From a checkpoint of a small image denoising autoencoder.
Training: normuon at rate 0.023, 3900 steps, batches of 64.
Data: trained on pictures of board games with random positions, seen at a slant, 48750 training examples.
Rows from block 4 of the decoder of a small image denoising autoencoder, named by matrix and row number. Rows with one number belong to one channel. Each number is 500 + 40 x the weight over its row's rms, rounded and kept within 0 to 999. All counts start at 0. Numbers have three digits each.
After each channel's rows are labels from the 100 images, of 14976, where the channel reaches its highest value: "top examples" is what is common among them. Only what is clearly more common there than usual is listed. The data: pictures of board games with random positions, seen at a slant. In brackets: how many of the 100, against the usual share in percent.
# convs1: 3x3 conv (decoder.decb.1.0.convs.1.weight, 64x64x3x3, each kernel summed), inputs 0-63
# convs2: expand pointwise conv (decoder.decb.1.0.convs.2.weight, 128x64x1x1, transposed), outputs 0-127

convs1.25:521559458501500475562591531503496517567451459573483455408505531590442495459421509484513465529494505473466484464474523460502542492536552496459486564489486517457544553485543480535487520526530435
convs2.25:534529553513539517542490518470518562471493563458547537468491442512478446411417412534505515471496446528484452401408489463569529437457435422454495519505482528524490480531513508506487428525436530499562516576544490494550501506440523502549518479498502467572549572538515499500504522512534448553478521444511505469489520568522443479478509441455494466519494435450508560515466517503530465453493
top examples: discs on a green board (100 vs 16.9)

convs1.30:531557380567525514473495535534510531500486513531470455446476497509457493466515494481470459558508441534510479468499463561503494526496475457465583466464563517439443480594487541583460528506507489
convs2.30:520549465508492531430520511484497490582517489459484447463490536543443526536481526536527549513497460537479436459460452577553546513523466489493497443411505510449479500554523455486437491440469497537508508525533435506503428476574479475492504497504465482558466474510567472575517530506551439586488521435560422530442507428503450520428453535445431480518479513513484507497503553599528507490469
top examples: stones on a line grid (59 vs 16.8)

convs1.22:456525542541611531560492526481550532452549519469525520526505568463483461557583453487484500495491488513486542504440575443494507552598497529556554507480528551494509487422490494497525466485498494
convs2.22:497526488537455550493501534503475514466482543511516477510482521567484495400488454512556525509502466535581554501481503500512573448523551466544516503440477475508494527502516526544435309508552506510457541506501446487542510476463502547538515552523459491478490557530475483560542474500512532505519538454474484497532475499496419408504487481472550544549520556515488554506526524574496517379525
top examples: discs on a green board (100 vs 16.9)

convs1.38:463464596440543544490514531423488520572576433485491499477551555488539493475494571458507542480434562486480483511526570502510528543498474474533465500584537485481510480427486453467505509537466484
convs2.38:453427484489449495446479524533471481459534546407452466520538461532555441513443555489429433450530451502460477526517436451476482504522453513498501464476487504485431538547517531483502509468473519534461449492475574546462465523464414563508511493532511543561476463542516464465425482545545488555543483564466503436453516416465436575501468542475446519510502456480534547426523444517523493497515
top examples: discs on a green board (98 vs 16.9); second side has more (86 vs 45.4); nearly full (77 vs 34)

convs1.8:498527490524522515531507531522562373454506528523459471486483462485517498448467508606499561556524518507508479548574463568504537503528476528563506497485536448513541538450507473520591494440517466
convs2.8:407499447430505517534463512545446538516455514514553455486486487541513487556458458460475498457506608483516381463500503522458430487456518441511493476482474474410533520475521470516472509531442516460511483494472472495474518547520458448473490484544478422548482520472456465496481538499474461452509470442556496491386498449510446458471516438573535492517571462468477457485427538497468466434493
top examples: noughts and crosses (100 vs 16.9)

convs1.61:406484489446524525508508517453414488500473533482522464505409491475470497448494531497500529446498430371474446493525526517532502498484507482545485496485492480470515416504512490430478529395517510
convs2.61:505504515478551521497471665515583577504503495461515475461498478436518519512555490507501467513508503486464515496519444559519532521499524473517505511488460515475473503470454443487484484471449498490525504489530510501582517554458456520479494462408474446575517476539466586579461413488540515522517474519513438441413509430517398479507489553480496471483459474454534446525511506582510496551500
top examples: stones on a line grid (96 vs 16.8); nearly empty (69 vs 34.3)

convs1.37:459552419441483491539469519546486565500577523482452477514518498492495538520560500441472542463549527479449505458496394508510467461503494460487506462447409501512490527445527530489481445406481499
convs2.37:541537515482450475508477456451555512559551480427562428505462517515404498445469504498517559500458462529460518478516479515499562480437567473547493551518481500480479468483499503510519537520473512487488485494492497469468523502464509422474472452514429552484415498551538614492536560549413441481466518474497500561456566532485439488541483461465472459523435511447554462480493419550560554489478
top examples: noughts and crosses (52 vs 16.9); digit grid (43 vs 16.4)

convs1.56:382429447450553512537493478566498518549449514487564490437490466532433489484534498581428541456496435475524498537502483529530520457454463501513517545567501509523494570470481504472460487511512497
convs2.56:447528445512392447552545448519465367523511469507469494438451471495500540609531567526532493492498463501461450452476450465538510448452510531532544518484472467513571505490507553562469486451563525511489564504496495495533468472505546542527568550462548458529546511500519547519518453480465532468435498441420468497477519477569481468486432484522551529518513496527526551516541523535437504479506
top examples: noughts and crosses (98 vs 16.9)

convs1.18:533501547524492532481480478500506591530504455521421577513523548534532539511508442655516514485538570532477507477497416490550525497454437472545492538516542509476494473514498489514499521503460454
convs2.18:501525507535498492512476423517448451520495479490551534482507493511476502477532486474536511508511409509561468467505492605571481512457452441481526530550520513496452549531529513464538536541493445542502474502516488505484511527566522394468515519450471457524505521492440483451510415555517580487530621533520490467476453494505473461461547515494493521514530586480475599444551623496489524507457
top examples: discs on a green board (96 vs 16.9)

convs1.20:469522394478493454462469557521488505526494468503497497436466389511505499519629471499468485503432571457556531508496533468570489499451512558437481472530482517511476504516532485465473490517451505
convs2.20:479547475507475526425480469547475505446435483529482512508462512527546534463498527483436503502503500507507410429470474495471490489466424491439491524424491481448463550524509462485482491532536501500493433511436510508518494547471440477505494537461442489510570453492517480563446514499475457466559511534435503493411592465493493554499446459624589534485506503519429456437440514556472510467439
top examples: noughts and crosses (55 vs 16.9); digit grid (45 vs 16.4)

convs1.40:462511489426508517537471473447601582531480534499485533513552477564529490460574553553523508501494485494506559498478546495517438439549558538499450464465451429509472495459481473498436534466553504
convs2.40:450478431526561548538530481494401543507546493497461505435486525469483498582484521516493504415465557466462515458459493535483486577475451504475472482520541483394490469511456501470498514439538509449512474505454497455537427525485488497482465490565473470528418438475546456480617508504538503511504558456460515566452512534456511481490521509541558500465442530540416464530481455534518473532431
top examples: discs on a green board (100 vs 16.9)

convs1.3:593519511482426567537474488477432550474489438528484540458524453549497519494502448552491518499491479471505471469534484566559477461420454519484464497452483407539471516507507557471492584529463488
convs2.3:538456469466473479485531497562442455524530562490542481507498510543485528509493468391511521576500378502452569589461510517543527411559518488475465511424484496504473463520520469508514437478458493454460558508558516480454500521449464507495455487440381541528501500500508482558511540504533540501541475574478475473477578527468482471476551511443549477512505566484568504520483436486519501515458
top examples: noughts and crosses (80 vs 16.9)

convs1.55:486422519474431546489494492430460532496483507449502468546527489545448455496513552433425499478546458489495485529522486544547510533450459500507408529553536489490525487554536559557595550514527504
convs2.55:444543524549547520535463563467524497485505537495455556479519537498486534582569488477490595486471461478544450499461540525463527501486538537475507539527542525466575542456453489533521523513441420444493478502466540471501474478490505476468516523484541519503452509427492525481552539460460548440495524407457356493440479506509474496516503527496448476531512541545466552459481474493520497536366
top examples: stones on a line grid (71 vs 16.8)

convs1.58:499571450517460501493502487545579592484516528553460504472472452540451584506483523579493457544491534486440546578548483499453473529512482554573524540481473517467524537540526554530470503519547505
convs2.58:460516490452446450524540496464403563493542485470496572542513537476463494486436498434506487483517434494414537521471406400508514485467515531507533525475531485511400471479553476483521417504500473479436516482536487582396513482481469494526538461441471512508458516487421470546480494473432514521479470544551485476498536468498484502523525484442497567490503425443480516537500489509544582484543
top examples: noughts and crosses (100 vs 16.9); first side has more (74 vs 44.2); nearly full (63 vs 34)

convs1.4:436476513402499547486466509526465452486490557543560507467487466557479432503477549453493536533531486524470450475532510453499467480568529485523468516561531572470453522467526558490398510527432493
convs2.4:481553488479467461464440460521478490461442453533579548486428560492546482459529443452483518458467530466483454520392613559486515470569544506577479471433440498475574519542500510470467460478522455506501513460489511452461496533502476470487490500514458444474541539497466508488503519521520393502493490533549598500491517460431466490495516475535482517515494489499504605472497570493488577507464
top examples: stones on a line grid (58 vs 16.8); noughts and crosses (42 vs 16.9)